config.yaml
arch: "vit"
model: "sound classifier"
dataset: "strings of digits, spoken by a formant synthesiser in many voices"
train_examples: 39062
noise_aug: 0.01
n_mels: 64
hop_length: 320
input: "log_mel"
spec_augment: false
win_length: 512
targets: ["number of digits"]
num_classes: 5
norm: "layernorm"
norm_position: "pre"
activation: "geglu"
mlp_ratio: 2.67
head_dim: 48
fused_qkv: true
bias: "all"
qk_norm: false
parallel_block: false
dropout: 0.1
inner_norm: false
patch_size: [32, 4]
layers: 10
width: 256
positions: "rope"
pooling: "mean"
mixing: "mixup"
loss: "cross_entropy"
init: "lecun_normal"
residual_init: "scaled_by_depth"
optimizer: "soap"
beta2: 0.99
lr: 0.0023
beta1: 0.95
shampoo_beta: 0.99
eps: 1e-08
precondition_frequency: 10
max_precond_dim: 1024
one_sided: false
adamw_lr_other_params: 0.0029
grad_clip: 5.0
steps: 13100
batch_size: 128
epochs: 42.9
lr_schedule: "cosine"
final_lr_fraction: 0
warmup_steps: 260
weight_decay: 0.4
adamw_weight_decay_other_params: 0.05
Rows from block 2, named by matrix and row number. Rows with one number belong to one attention dimension. Each number is 50 + 15 x the weight over its row's rms, rounded and kept within 0 to 99. All counts start at 0.
# v: attention query, key and value (stacked) (model.blocks.2.attn.qkv.weight, 720x256, the v third), inputs 0-255
# proj: attention output (model.blocks.2.attn.proj.weight, 256x240, transposed), outputs 0-255
v.60:73 68 61 68 52 68 62 44 24 70 42 58 61 39 56 71 58 45 38 55 42 49 46 32 39 29 40 62 54 52 62 66 38 43 49 52 69 59 75 51 65 65 79 45 23 55 65 71 52 64 31 19 63 29 54 54 38 50 62 26 61 69 68 59 48 85 67 30 47 40 40 42 41 68 34 34 50 40 33 30 65 45 61 48 80 31 35 69 68 45 76 55 91 53 62 41 39 44 48 95 50 56 48 71 36 38 61 42 54 49 46 41 45 34 49 79 66 48 61 56 72 62 62 23 44 72 49 84 61 55 20 37 59 54 51 71 50 69 57 39 58 57 59 46 28 29 30 69 51 54 43 57 63 39 72 43 62 52 48 61 54 63 64 45 09 51 48 47 65 67 62 59 49 65 85 60 56 69 29 44 46 45 78 45 58 46 80 75 46 42 55 63 47 60 84 47 38 65 37 74 79 69 55 49 38 58 25 70 56 52 49 78 34 71 26 44 54 42 49 35 65 48 33 78 29 52 48 51 47 36 38 51 45 52 53 37 55 57 64 44 49 65 50 40 47 70 75 72 58 45 16 55 60 55 70 48
proj.60:52 45 58 23 43 33 56 77 72 54 65 72 48 64 49 28 47 60 57 39 38 49 22 58 62 59 39 51 61 56 49 15 42 60 49 49 60 65 57 71 39 44 34 55 73 73 37 67 43 19 68 73 42 61 67 41 58 65 48 67 46 51 55 56 56 40 57 67 82 51 36 71 66 34 44 54 71 60 74 72 51 36 34 45 34 48 52 43 56 75 37 17 36 37 36 41 74 53 43 19 63 51 68 45 62 51 26 37 42 50 44 66 61 55 57 43 48 72 49 58 40 51 52 78 29 52 58 35 51 42 59 55 48 57 46 52 50 38 61 35 21 45 45 42 75 80 60 51 73 70 35 55 67 55 36 34 55 36 37 40 46 47 55 56 99 44 63 67 31 21 65 47 67 46 38 49 37 45 57 68 68 45 19 71 47 79 50 33 52 54 48 41 37 49 40 51 58 36 42 36 57 44 50 77 66 60 64 48 45 40 69 30 82 57 82 75 45 46 58 40 67 28 82 58 55 71 57 43 47 59 59 62 53 46 69 71 34 15 42 40 45 57 49 57 64 31 22 29 64 33 99 35 40 47 33 60
v.61:54 45 73 44 55 40 47 55 97 61 63 37 50 57 25 79 42 51 57 43 29 45 48 41 42 38 49 62 67 59 49 32 31 62 26 67 49 76 55 62 44 54 58 15 56 46 44 34 44 22 52 61 60 49 71 43 40 79 48 64 76 09 45 40 53 39 63 17 67 46 58 47 71 61 37 60 68 62 28 44 30 55 39 40 35 65 71 44 31 66 73 48 35 41 57 47 40 68 53 50 27 26 32 47 38 40 45 44 59 59 30 62 82 51 58 48 59 45 49 31 30 59 43 41 67 48 63 32 34 69 68 45 31 52 53 63 58 69 49 36 67 44 36 70 61 60 45 09 34 65 48 16 38 53 50 83 19 62 49 70 83 57 71 61 61 73 47 73 57 17 40 77 59 37 65 58 45 27 54 67 63 27 63 33 54 51 32 55 41 46 63 70 41 51 69 42 35 45 45 51 36 54 19 53 68 37 52 71 44 53 30 32 46 37 56 73 47 40 53 45 61 79 46 62 40 55 71 45 48 79 24 62 42 48 59 40 64 44 33 55 47 20 60 53 43 63 60 23 60 40 68 48 54 46 63 46
proj.61:43 47 36 49 27 66 61 44 07 29 46 58 42 58 72 29 54 64 56 53 48 61 53 39 72 47 63 51 54 25 45 22 81 41 62 43 63 29 46 48 25 30 36 75 30 56 61 46 55 65 39 28 49 59 53 58 50 38 41 23 22 68 34 78 26 61 64 65 42 69 62 21 40 39 63 48 43 37 53 48 66 48 77 48 75 39 50 54 54 46 46 40 62 66 30 47 73 40 75 55 38 68 64 51 58 62 61 55 70 42 63 41 27 63 52 63 66 55 54 79 71 62 61 52 48 51 27 38 40 36 18 67 65 49 52 40 42 36 64 69 57 66 78 29 46 50 50 73 59 51 65 56 62 47 39 22 64 29 43 29 22 67 65 60 55 32 42 49 56 68 43 17 30 63 28 64 56 70 43 67 40 69 17 53 47 52 63 55 57 63 31 21 34 82 30 44 63 57 39 39 65 59 67 50 43 49 41 40 54 46 69 46 47 61 63 16 65 61 49 54 39 28 55 22 66 61 16 45 66 35 78 49 39 47 38 68 55 68 58 50 23 61 33 38 39 40 41 63 50 56 27 77 47 60 53 38
v.62:31 33 34 40 64 69 42 38 48 69 32 77 51 57 16 85 57 46 52 65 29 42 56 36 59 35 44 40 45 52 51 19 46 19 44 72 30 21 59 58 43 55 51 61 58 34 48 63 54 74 51 45 69 24 36 31 38 57 37 26 50 69 38 45 69 56 39 29 56 27 66 57 46 56 65 50 56 33 51 59 35 44 62 52 35 51 94 59 70 50 65 38 68 76 59 26 44 36 37 56 32 64 75 54 60 40 70 50 83 46 55 57 40 47 39 50 45 16 55 43 57 59 39 66 68 33 65 77 56 60 45 64 45 38 41 74 34 61 69 70 50 72 40 48 44 92 37 88 70 30 45 43 53 30 55 39 51 57 51 72 82 79 46 30 44 28 55 55 36 63 38 54 88 49 35 22 50 51 41 53 51 47 45 48 50 63 38 50 43 54 61 39 58 40 35 36 29 55 77 45 52 42 53 73 26 72 50 54 60 50 39 45 64 84 31 54 65 63 63 59 57 59 64 62 57 57 55 64 58 54 37 48 41 52 52 44 15 42 41 77 43 50 36 37 47 48 20 40 55 43 58 59 43 69 75 19
proj.62:73 60 50 53 40 35 43 74 56 50 69 47 66 16 73 35 34 47 43 40 42 62 41 70 35 44 52 67 74 58 52 52 27 57 42 29 29 63 58 30 34 53 64 40 65 49 40 53 64 49 50 36 32 80 57 56 68 45 65 43 43 35 56 81 57 56 80 71 35 45 26 52 40 38 25 57 39 81 68 44 51 48 46 50 80 37 00 55 45 36 29 40 46 12 29 39 46 51 40 57 49 25 48 53 57 56 26 56 36 54 10 40 51 65 59 50 49 85 16 35 72 33 54 39 17 55 61 40 54 46 46 53 40 61 50 39 37 35 44 39 59 44 59 24 49 16 66 29 29 70 66 64 56 55 21 29 64 54 42 21 36 33 50 58 65 56 40 53 77 32 46 45 25 43 44 74 50 50 47 44 50 58 49 35 43 47 50 53 55 52 31 53 44 66 71 33 63 55 37 72 46 47 26 43 69 50 33 62 45 33 56 48 38 34 34 60 44 36 65 31 58 60 58 53 47 63 77 47 30 54 36 49 55 41 34 59 69 29 49 29 53 60 54 76 65 70 59 46 61 69 52 63 56 31 31 86
v.63:44 57 53 27 41 64 28 53 53 61 51 45 44 64 46 55 34 52 69 41 19 54 56 42 32 26 30 44 35 68 49 85 42 80 50 41 35 63 55 57 20 52 49 51 59 27 48 45 27 51 37 26 67 56 48 49 44 70 45 44 53 53 60 42 53 61 37 50 64 38 62 41 63 75 64 54 65 64 28 60 75 72 58 59 33 61 41 50 69 34 54 45 77 83 46 38 52 51 26 22 23 43 60 48 28 39 35 27 74 68 24 54 35 46 15 76 50 40 37 22 29 54 43 53 34 32 73 82 58 47 25 50 61 72 67 53 54 49 59 59 27 40 59 38 62 50 52 43 42 67 36 73 45 65 45 50 77 23 56 52 55 46 56 35 63 32 80 74 67 38 78 37 66 41 65 37 40 38 28 63 74 58 25 45 74 84 35 56 53 57 55 49 37 32 56 35 41 31 63 21 61 69 52 39 60 43 62 63 60 50 87 43 63 59 59 50 47 52 42 49 65 52 16 69 45 20 46 53 58 57 19 52 63 62 93 52 34 44 45 58 27 47 39 49 54 46 59 44 67 46 47 54 56 34 53 51
proj.63:43 43 52 47 35 33 70 28 41 39 42 61 47 35 40 41 54 26 36 57 62 68 23 63 29 53 47 50 33 26 44 08 33 41 45 42 64 39 52 70 61 37 50 45 18 59 38 56 55 45 48 77 46 55 51 53 53 35 55 48 45 46 73 58 43 50 43 59 24 51 11 62 46 21 32 33 51 60 71 60 60 17 45 34 57 23 39 72 64 62 52 51 27 33 26 54 72 45 61 77 63 20 48 47 83 33 80 33 46 22 38 40 57 28 68 32 57 55 54 62 86 36 63 42 53 72 42 26 38 50 78 41 59 27 44 44 32 71 64 42 71 35 30 44 72 58 49 64 57 17 44 46 59 66 50 24 46 64 27 49 36 36 34 54 45 86 19 44 63 71 38 36 55 64 43 52 55 39 28 27 58 41 57 54 44 36 62 45 47 34 49 64 59 62 32 60 61 36 65 70 63 23 73 55 47 49 46 22 38 47 30 62 67 53 54 53 38 54 46 54 55 52 77 37 38 65 51 47 52 54 77 39 24 53 27 41 49 40 64 28 65 40 47 40 46 35 65 58 24 38 40 39 26 40 49 37
v.64:62 49 44 48 60 69 51 44 27 31 72 50 51 40 35 50 52 48 30 48 64 31 57 55 87 68 55 71 52 42 37 27 48 25 75 42 50 73 30 56 77 64 59 32 51 42 64 35 92 84 54 78 48 59 63 65 52 59 53 47 58 85 37 45 50 29 57 73 58 70 43 51 64 48 39 49 57 73 47 35 34 48 48 48 62 55 67 39 59 74 41 65 32 56 61 56 59 73 57 64 68 35 58 54 59 66 53 64 47 70 68 48 59 55 56 54 54 17 79 57 43 36 50 50 52 46 38 31 47 31 33 55 61 57 59 06 38 53 30 47 89 52 71 56 56 68 41 44 49 72 78 39 63 45 42 35 48 56 57 36 40 26 48 33 27 55 27 37 53 63 63 49 51 42 61 77 38 64 50 61 46 26 43 46 34 41 60 58 52 56 59 43 52 99 35 55 66 50 55 32 51 47 32 45 42 64 46 35 60 51 19 33 55 16 71 14 70 76 52 44 54 29 81 38 73 63 49 29 69 78 59 57 46 42 43 71 46 59 45 29 62 42 68 39 68 40 70 51 30 39 49 31 64 38 57 51
proj.64:49 58 21 58 62 51 59 53 48 54 69 52 48 41 60 64 59 68 58 48 41 68 46 66 44 35 70 33 40 69 63 65 44 54 30 61 35 18 70 24 24 65 25 64 66 57 46 61 39 11 44 21 40 33 49 40 37 55 45 59 49 23 57 37 45 62 53 27 46 31 67 56 05 51 59 45 43 30 59 47 40 58 71 46 22 68 36 59 42 40 63 17 44 37 50 51 63 64 40 41 52 50 43 47 46 48 55 28 51 37 50 64 05 49 68 46 42 61 21 45 53 56 33 70 45 40 75 58 63 43 58 48 36 43 55 61 45 51 41 66 19 89 28 20 32 42 53 48 20 43 23 46 46 25 57 67 25 36 36 66 57 52 38 49 60 51 61 38 51 44 27 76 45 63 34 22 59 35 42 41 42 82 56 69 48 47 30 36 62 52 40 47 45 06 62 45 44 57 59 62 33 53 49 30 30 33 59 55 49 51 55 70 24 61 37 69 44 23 52 62 39 68 56 55 49 25 55 52 13 22 45 48 35 67 42 44 59 48 31 67 24 45 54 44 43 61 29 36 67 57 48 63 38 58 25 58
v.65:63 34 55 51 64 23 51 51 58 67 51 38 50 84 45 43 26 79 41 55 42 66 55 01 40 39 44 48 51 57 74 61 49 60 70 40 23 20 62 47 56 48 48 41 57 26 57 63 38 32 42 29 67 57 46 45 14 76 33 59 59 21 58 65 32 60 26 44 75 28 77 39 35 47 58 51 38 55 37 62 68 41 59 60 54 23 33 41 54 59 41 61 38 68 48 50 46 16 23 54 51 11 20 57 46 40 44 34 64 30 62 65 43 55 18 45 35 52 06 21 36 72 49 62 59 72 43 48 52 53 52 40 38 39 65 51 41 47 31 61 36 58 20 36 61 44 69 49 60 77 44 37 30 70 47 58 43 30 40 45 67 51 55 40 37 36 40 61 27 42 39 51 37 37 46 39 46 38 65 64 61 29 37 48 49 50 67 47 55 33 49 63 51 61 71 57 47 23 31 64 33 42 50 55 39 62 87 76 53 55 44 37 41 80 30 54 34 44 48 58 60 73 37 62 27 45 59 29 60 52 71 62 53 71 36 49 71 23 57 57 59 44 42 36 66 50 67 36 48 56 54 58 56 63 33 68
proj.65:26 84 51 50 42 74 59 54 51 47 35 65 47 37 48 60 65 20 34 35 37 52 56 73 43 74 80 57 41 33 26 40 58 45 22 51 64 80 37 47 39 42 62 83 33 60 35 34 64 58 44 61 41 65 38 47 65 47 69 20 12 57 61 75 56 65 63 42 31 73 25 58 72 46 28 22 66 65 40 57 47 57 58 48 49 44 69 69 30 50 48 51 46 39 73 51 37 71 72 67 46 90 66 52 23 46 47 57 53 64 47 34 73 54 72 45 60 50 84 63 64 31 59 23 47 53 44 41 57 53 49 58 57 51 43 41 50 35 65 25 45 22 73 71 30 32 58 76 60 48 50 44 41 28 49 34 64 66 55 62 51 58 48 73 61 59 61 50 73 64 57 41 70 69 45 72 40 64 24 26 58 65 42 56 37 53 47 48 53 54 54 53 36 29 28 35 59 54 62 63 70 52 59 48 58 41 09 18 41 43 49 71 49 30 68 42 63 40 32 37 39 29 52 35 65 40 38 53 67 53 37 31 47 22 67 40 48 57 40 43 42 60 30 46 37 49 31 55 33 35 63 48 54 41 64 16
v.66:85 66 40 61 63 14 54 45 44 40 63 38 65 50 32 44 48 46 75 53 47 52 41 46 84 73 32 58 46 56 57 63 36 32 75 34 68 65 24 66 81 78 64 66 57 57 68 49 45 37 44 79 31 31 63 40 23 62 79 72 56 49 77 55 75 54 46 63 63 56 73 53 28 52 72 40 55 43 55 43 45 38 46 55 85 55 48 61 61 87 40 49 31 45 61 65 57 51 49 83 49 58 37 48 62 45 73 45 50 45 53 53 84 94 64 53 57 85 52 84 42 38 73 46 64 61 49 38 47 58 47 36 38 51 50 41 59 51 47 53 78 44 34 37 41 50 50 47 23 58 57 59 47 66 35 33 38 40 56 57 65 48 34 54 54 72 55 39 48 50 29 40 51 61 18 60 31 55 67 61 63 44 59 40 39 48 47 50 58 64 32 67 24 46 53 48 57 49 67 62 61 68 79 55 73 48 58 55 30 71 52 72 52 64 73 27 46 52 53 32 44 51 59 61 55 47 68 72 30 77 73 33 47 42 28 47 58 35 48 61 59 40 67 66 19 45 80 52 40 50 29 64 67 54 20 61
proj.66:34 54 60 50 37 73 16 57 49 40 54 57 12 61 68 57 69 47 14 52 53 72 60 53 54 41 61 38 49 34 37 75 78 77 35 70 58 45 66 61 33 53 45 41 38 75 47 48 57 37 43 27 55 58 39 45 60 39 41 30 44 39 37 38 51 28 61 28 57 47 50 31 69 45 52 34 54 57 07 68 31 53 76 48 17 43 59 57 57 43 48 51 62 73 61 51 59 65 74 58 46 67 59 61 47 68 31 75 62 56 67 43 28 12 34 40 27 20 62 32 39 43 32 48 58 72 34 66 56 49 39 63 59 43 48 51 66 38 30 43 27 60 57 70 58 44 48 55 76 67 41 35 53 47 70 56 60 68 50 43 33 59 79 44 60 31 50 59 60 59 60 44 70 42 85 45 69 48 45 56 25 64 48 55 72 39 64 39 35 48 61 44 62 58 52 58 65 28 35 44 47 56 49 55 17 29 36 45 58 36 59 53 50 43 34 55 48 53 40 58 36 37 26 40 36 41 43 51 71 11 41 61 57 64 80 55 58 75 37 48 07 66 46 36 68 60 39 66 60 40 74 50 18 52 74 21
v.67:74 33 42 67 47 46 33 53 25 79 49 41 59 37 66 56 50 63 47 41 52 33 25 61 21 51 48 27 42 43 49 38 37 38 50 44 43 38 67 46 61 29 58 57 67 50 33 40 11 59 43 42 59 18 78 62 48 44 22 78 60 35 62 39 52 51 62 64 20 49 28 52 33 52 38 56 58 46 46 39 63 49 60 66 46 44 34 31 48 38 20 45 53 42 57 45 40 20 56 50 41 57 33 55 64 77 45 61 32 55 20 38 54 65 71 83 35 37 46 30 48 25 78 71 30 59 43 37 47 52 36 48 33 62 30 43 44 52 36 74 50 46 22 31 46 60 58 56 46 55 28 33 46 48 43 71 72 45 67 32 09 58 56 49 52 53 65 56 41 54 51 45 40 20 35 38 64 57 41 81 21 30 50 50 62 51 45 36 42 54 50 46 51 79 27 58 60 71 57 40 51 47 41 72 54 52 31 53 14 35 64 66 71 58 32 62 41 34 57 64 67 40 65 31 45 58 64 40 68 27 55 32 62 67 41 60 62 84 64 79 32 53 69 37 44 57 67 45 76 87 82 46 64 50 45 49
proj.67:38 71 71 53 54 68 58 09 69 28 43 53 47 47 41 43 66 48 48 54 62 58 67 44 57 40 27 55 39 63 33 51 62 59 67 29 27 62 28 46 25 64 52 34 40 43 41 58 57 53 48 75 47 82 35 38 26 46 81 24 57 68 49 53 49 42 68 36 66 29 74 54 49 54 53 51 45 60 55 65 56 54 28 26 59 50 54 67 55 56 67 67 41 47 40 47 44 69 31 33 79 62 53 39 66 18 36 57 75 70 65 62 53 38 42 34 49 50 69 52 65 52 26 56 55 41 44 56 54 69 45 60 37 49 54 69 51 36 45 43 45 21 66 51 52 42 57 36 38 61 55 57 36 25 82 55 33 41 54 76 77 60 50 69 42 44 29 42 38 35 43 60 51 53 63 52 34 54 46 28 63 76 52 53 34 63 40 71 69 37 48 52 39 16 60 37 49 28 36 68 50 45 65 58 51 37 64 47 66 51 31 57 47 34 71 20 38 69 38 35 28 68 07 54 70 62 42 63 30 71 51 48 55 19 56 32 37 18 48 38 78 59 14 56 58 27 26 49 27 10 20 52 42 55 57 55
v.68:54 62 41 84 50 74 52 51 53 55 54 58 63 34 38 30 57 29 86 63 66 26 41 62 84 37 81 66 45 73 37 09 60 41 42 42 57 28 64 32 60 81 57 43 44 45 57 52 71 51 55 62 62 33 67 74 58 58 39 49 58 67 61 57 49 55 73 46 31 65 33 47 60 54 62 60 45 29 40 42 40 20 41 57 91 56 54 54 36 43 26 31 33 58 45 61 57 43 34 72 74 59 54 31 66 43 55 57 56 61 51 44 41 67 72 41 53 30 45 57 77 41 79 60 38 60 33 49 36 53 27 42 54 65 39 70 47 61 71 51 75 50 57 31 51 28 60 69 44 42 56 64 77 49 45 60 52 49 68 77 55 54 43 31 28 49 54 46 58 65 40 20 47 51 42 69 53 79 52 62 52 60 85 67 54 45 68 58 62 44 50 51 48 77 53 36 67 83 63 46 49 36 73 43 41 68 23 60 75 47 26 46 49 38 38 10 68 49 67 77 54 34 81 28 63 76 46 44 53 39 71 49 59 44 38 61 58 39 40 31 53 79 52 65 53 47 66 73 55 49 49 31 49 62 57 62
proj.68:63 48 65 27 49 57 47 54 58 59 44 40 36 67 63 71 32 92 30 34 43 57 49 34 44 66 17 38 76 56 72 63 44 47 47 48 33 96 38 72 45 44 39 60 75 53 35 68 45 33 51 50 26 50 46 17 38 36 64 46 61 32 48 54 53 43 38 49 75 34 59 62 58 52 47 46 68 79 60 64 29 56 58 49 10 26 49 35 48 62 60 55 48 32 74 52 46 61 54 53 37 55 60 47 50 40 31 49 44 43 48 65 46 51 40 60 62 76 59 49 23 59 37 53 46 32 54 45 58 57 75 60 57 58 69 54 54 32 36 67 20 51 49 74 49 68 51 39 73 63 43 50 58 50 41 29 55 75 57 61 50 66 54 90 65 37 36 61 16 47 74 84 44 50 62 41 51 20 63 28 56 49 21 48 54 66 54 45 48 43 53 43 41 34 72 62 70 51 28 46 57 62 11 67 46 43 68 38 33 67 76 50 36 52 67 85 45 48 47 24 56 70 28 78 51 31 59 67 46 40 30 46 47 39 62 54 42 38 34 85 32 25 30 41 27 49 47 31 44 46 51 74 56 48 56 63
v.69:45 66 59 39 54 30 57 52 44 23 48 45 46 63 24 48 54 51 51 47 57 71 52 89 41 49 29 57 49 48 31 52 40 64 60 59 44 40 37 70 54 30 55 52 48 45 86 45 54 59 68 49 43 82 47 69 43 73 26 48 73 45 67 37 39 60 66 29 44 72 52 38 46 36 43 43 61 53 60 64 45 25 68 44 30 39 42 41 75 55 53 55 33 73 50 34 75 22 52 53 77 34 59 63 38 53 47 60 48 68 70 35 44 28 20 21 24 58 40 52 45 44 49 66 14 49 38 57 29 65 58 53 76 46 42 41 45 62 27 67 60 38 36 43 55 51 52 38 58 53 62 48 55 50 66 73 27 18 44 59 74 54 45 48 60 79 80 69 39 40 52 75 59 59 34 55 73 26 44 08 39 71 41 68 45 61 58 52 63 48 44 57 62 51 54 36 40 55 49 44 43 69 52 43 60 43 84 56 82 62 75 49 51 67 70 59 31 39 34 42 54 53 52 32 68 45 67 47 72 80 41 25 35 43 12 57 59 63 43 56 43 32 71 27 59 21 28 70 74 13 38 63 46 55 54 52
proj.69:54 50 42 47 44 72 44 37 40 68 58 41 55 61 64 32 40 37 58 53 34 42 69 09 60 48 60 50 62 38 42 40 50 44 39 28 71 58 66 58 42 59 48 69 29 66 25 40 70 27 21 42 70 37 30 25 54 33 78 31 36 63 52 59 72 39 45 77 72 60 64 13 56 58 72 38 44 45 26 41 57 54 48 65 48 70 72 67 35 44 63 57 64 54 49 64 48 41 57 40 31 50 31 36 69 39 60 29 53 48 31 88 49 67 67 71 81 61 73 44 25 56 64 31 97 73 49 48 69 47 35 45 47 55 51 52 68 33 39 41 55 55 60 49 58 68 34 55 53 54 41 41 34 69 42 16 69 79 33 43 32 76 59 53 50 58 35 33 50 72 44 57 47 61 63 39 11 56 54 93 48 29 59 34 69 39 55 60 35 51 59 47 60 43 27 63 55 34 34 61 65 48 52 62 35 62 25 45 27 36 44 61 51 46 41 45 58 59 73 49 64 59 36 48 29 44 25 47 35 16 69 46 57 52 80 36 51 35 57 40 47 55 41 70 37 57 48 57 40 70 48 47 59 49 48 21
v.70:66 42 41 86 30 66 51 59 20 71 31 36 62 41 66 58 53 38 51 47 34 40 60 44 40 42 32 66 36 60 69 67 58 66 43 63 41 53 61 45 65 64 53 59 38 29 59 45 47 50 39 40 44 47 49 33 56 34 27 34 41 60 47 65 58 67 44 55 51 43 33 87 55 28 57 42 51 59 30 48 60 47 76 56 68 58 45 42 54 25 45 49 71 78 16 17 67 40 29 50 35 58 69 48 60 60 46 30 37 44 57 35 30 59 30 45 38 72 30 60 56 17 54 20 35 80 49 83 51 49 36 54 35 27 30 32 58 37 41 53 40 43 44 34 76 63 74 47 53 34 65 65 55 62 18 62 43 53 50 79 35 52 38 46 82 46 74 38 56 56 77 44 48 71 47 69 54 51 48 18 50 38 40 70 50 23 55 62 50 74 68 70 41 39 56 55 75 54 46 32 38 93 08 64 36 48 27 17 75 43 45 51 58 53 67 58 42 48 47 59 71 39 51 45 55 48 52 55 32 67 57 52 46 50 35 63 34 24 43 38 65 41 58 64 55 68 70 54 53 44 81 46 64 67 51 65
proj.70:46 56 54 29 81 37 68 52 76 43 28 53 43 57 22 39 62 49 56 65 72 59 34 40 41 58 39 46 53 38 28 33 34 58 58 52 50 47 47 75 48 51 72 56 63 54 34 61 56 65 36 51 72 31 73 71 42 58 81 72 57 56 54 36 53 46 61 36 47 54 66 49 60 53 39 53 67 27 59 42 66 62 43 42 27 43 36 57 57 61 57 47 22 40 79 76 34 58 60 51 63 22 25 61 46 56 36 49 57 53 41 83 67 34 65 49 59 36 60 42 33 74 63 81 57 26 52 30 65 57 77 48 66 62 68 51 47 53 68 52 27 38 55 42 39 65 45 76 85 51 51 35 68 36 75 31 65 35 47 17 55 35 59 43 29 60 47 44 56 42 30 73 37 37 82 33 35 28 48 62 32 47 54 41 42 78 34 53 32 31 32 42 64 46 54 66 45 30 50 93 85 20 81 47 64 57 59 71 31 71 51 64 55 47 53 64 65 72 54 47 29 65 72 36 53 76 49 54 56 22 51 46 61 58 57 19 52 68 72 62 45 54 39 31 55 60 45 58 41 54 32 34 53 31 61 54
v.71:46 32 52 46 61 61 56 56 64 38 40 43 56 42 75 42 51 55 68 43 38 56 55 60 74 50 32 51 69 58 23 34 59 22 42 29 20 72 34 35 49 52 64 40 75 32 50 57 70 62 54 46 61 33 62 57 55 63 58 39 46 17 51 57 53 34 46 68 45 59 57 41 39 32 73 71 34 45 20 72 27 38 67 50 50 61 59 55 40 41 32 36 77 39 58 52 68 67 67 48 31 55 87 09 36 45 48 55 42 55 61 48 47 61 47 25 50 31 39 44 42 55 70 54 30 60 62 53 66 23 66 71 80 30 69 59 59 62 13 74 30 51 60 63 19 45 62 54 60 42 42 59 56 39 29 47 30 27 46 47 11 26 69 31 41 52 50 44 45 96 59 61 36 61 62 48 34 42 58 37 48 69 46 48 41 47 48 59 63 73 64 59 39 15 53 41 36 55 42 67 40 68 53 45 64 36 48 42 69 65 82 33 60 46 88 53 46 75 39 35 50 52 41 62 54 64 41 52 53 55 73 66 42 35 67 57 57 61 85 47 58 55 55 54 62 33 26 48 55 22 35 41 71 23 44 54
proj.71:50 59 37 57 39 55 42 53 16 52 62 34 61 49 39 53 35 45 48 53 65 44 36 37 40 63 68 42 18 49 76 63 34 59 42 51 72 38 54 53 49 60 38 73 44 65 63 42 36 32 37 63 57 56 41 47 51 54 35 64 59 58 69 51 47 70 42 43 47 12 50 51 72 63 36 46 83 49 67 30 45 26 43 49 44 59 59 27 56 54 49 47 40 57 17 53 58 38 44 53 40 47 18 91 73 61 36 48 50 56 48 50 36 22 85 61 41 68 47 30 43 38 44 41 48 40 38 63 45 66 43 55 32 40 25 50 42 61 89 30 65 46 47 33 67 43 24 51 46 61 37 58 49 47 64 47 64 72 49 54 64 58 38 49 40 49 27 52 69 00 53 32 59 39 45 50 58 41 52 66 50 50 82 34 47 48 48 39 52 60 38 41 64 81 53 83 71 37 49 49 77 27 53 48 39 67 53 53 32 50 47 75 37 62 03 74 83 41 68 65 51 46 64 38 17 53 81 48 50 52 37 59 79 82 17 55 52 36 24 69 50 43 55 39 34 45 73 62 34 46 42 45 35 61 53 68
v.72:92 77 41 99 50 62 59 63 37 94 59 65 41 31 66 42 55 17 46 60 59 52 60 27 54 55 64 58 58 62 40 25 56 40 49 31 63 50 65 45 49 53 56 46 52 41 84 29 43 53 52 40 52 56 32 49 35 48 34 55 63 73 42 41 55 35 41 68 30 69 56 40 41 52 54 74 68 26 35 50 57 38 36 67 65 47 63 53 57 46 47 48 56 56 49 78 72 47 56 60 57 46 66 40 71 61 57 79 31 68 61 38 42 61 25 33 29 67 55 39 24 37 51 44 21 32 42 59 71 71 41 20 58 38 75 22 60 33 39 59 77 43 52 36 47 40 62 50 42 52 39 52 65 15 73 63 62 51 62 57 42 47 53 42 26 25 64 41 40 60 84 39 30 56 41 54 38 67 32 35 42 67 49 46 57 35 53 51 55 44 35 62 38 30 59 60 68 46 51 73 36 53 37 43 65 77 32 83 36 45 71 47 69 54 43 49 69 46 59 60 26 42 63 40 70 28 40 50 60 62 53 59 45 28 24 54 43 38 47 46 45 45 66 60 61 56 75 79 45 66 54 16 54 68 27 73
proj.72:13 39 50 12 40 45 47 31 59 37 48 43 41 59 45 47 53 77 42 53 66 44 46 87 64 59 25 38 51 69 62 70 51 78 53 39 63 63 43 67 64 46 35 77 65 35 35 49 50 55 37 52 36 47 90 60 73 43 49 41 32 72 71 61 53 48 76 54 55 45 41 74 81 65 35 60 45 55 99 72 38 66 47 41 49 52 51 50 38 44 86 66 31 60 55 36 19 41 52 60 55 67 52 48 28 34 63 38 67 57 31 56 50 23 50 38 63 33 44 56 56 45 39 61 79 81 64 41 50 43 67 66 51 45 23 81 62 60 34 59 03 18 38 46 41 61 34 46 41 43 47 44 37 57 42 57 50 61 43 61 59 55 60 61 37 72 32 37 68 56 45 55 79 53 59 44 70 50 57 61 69 33 40 39 52 63 51 64 42 42 82 47 52 64 38 56 51 55 38 48 72 36 60 45 51 39 59 34 59 54 36 83 53 35 47 57 23 46 73 46 76 54 33 58 23 55 60 51 48 32 55 47 36 65 77 26 43 46 57 67 50 56 34 42 43 47 29 57 63 21 58 62 76 42 59 46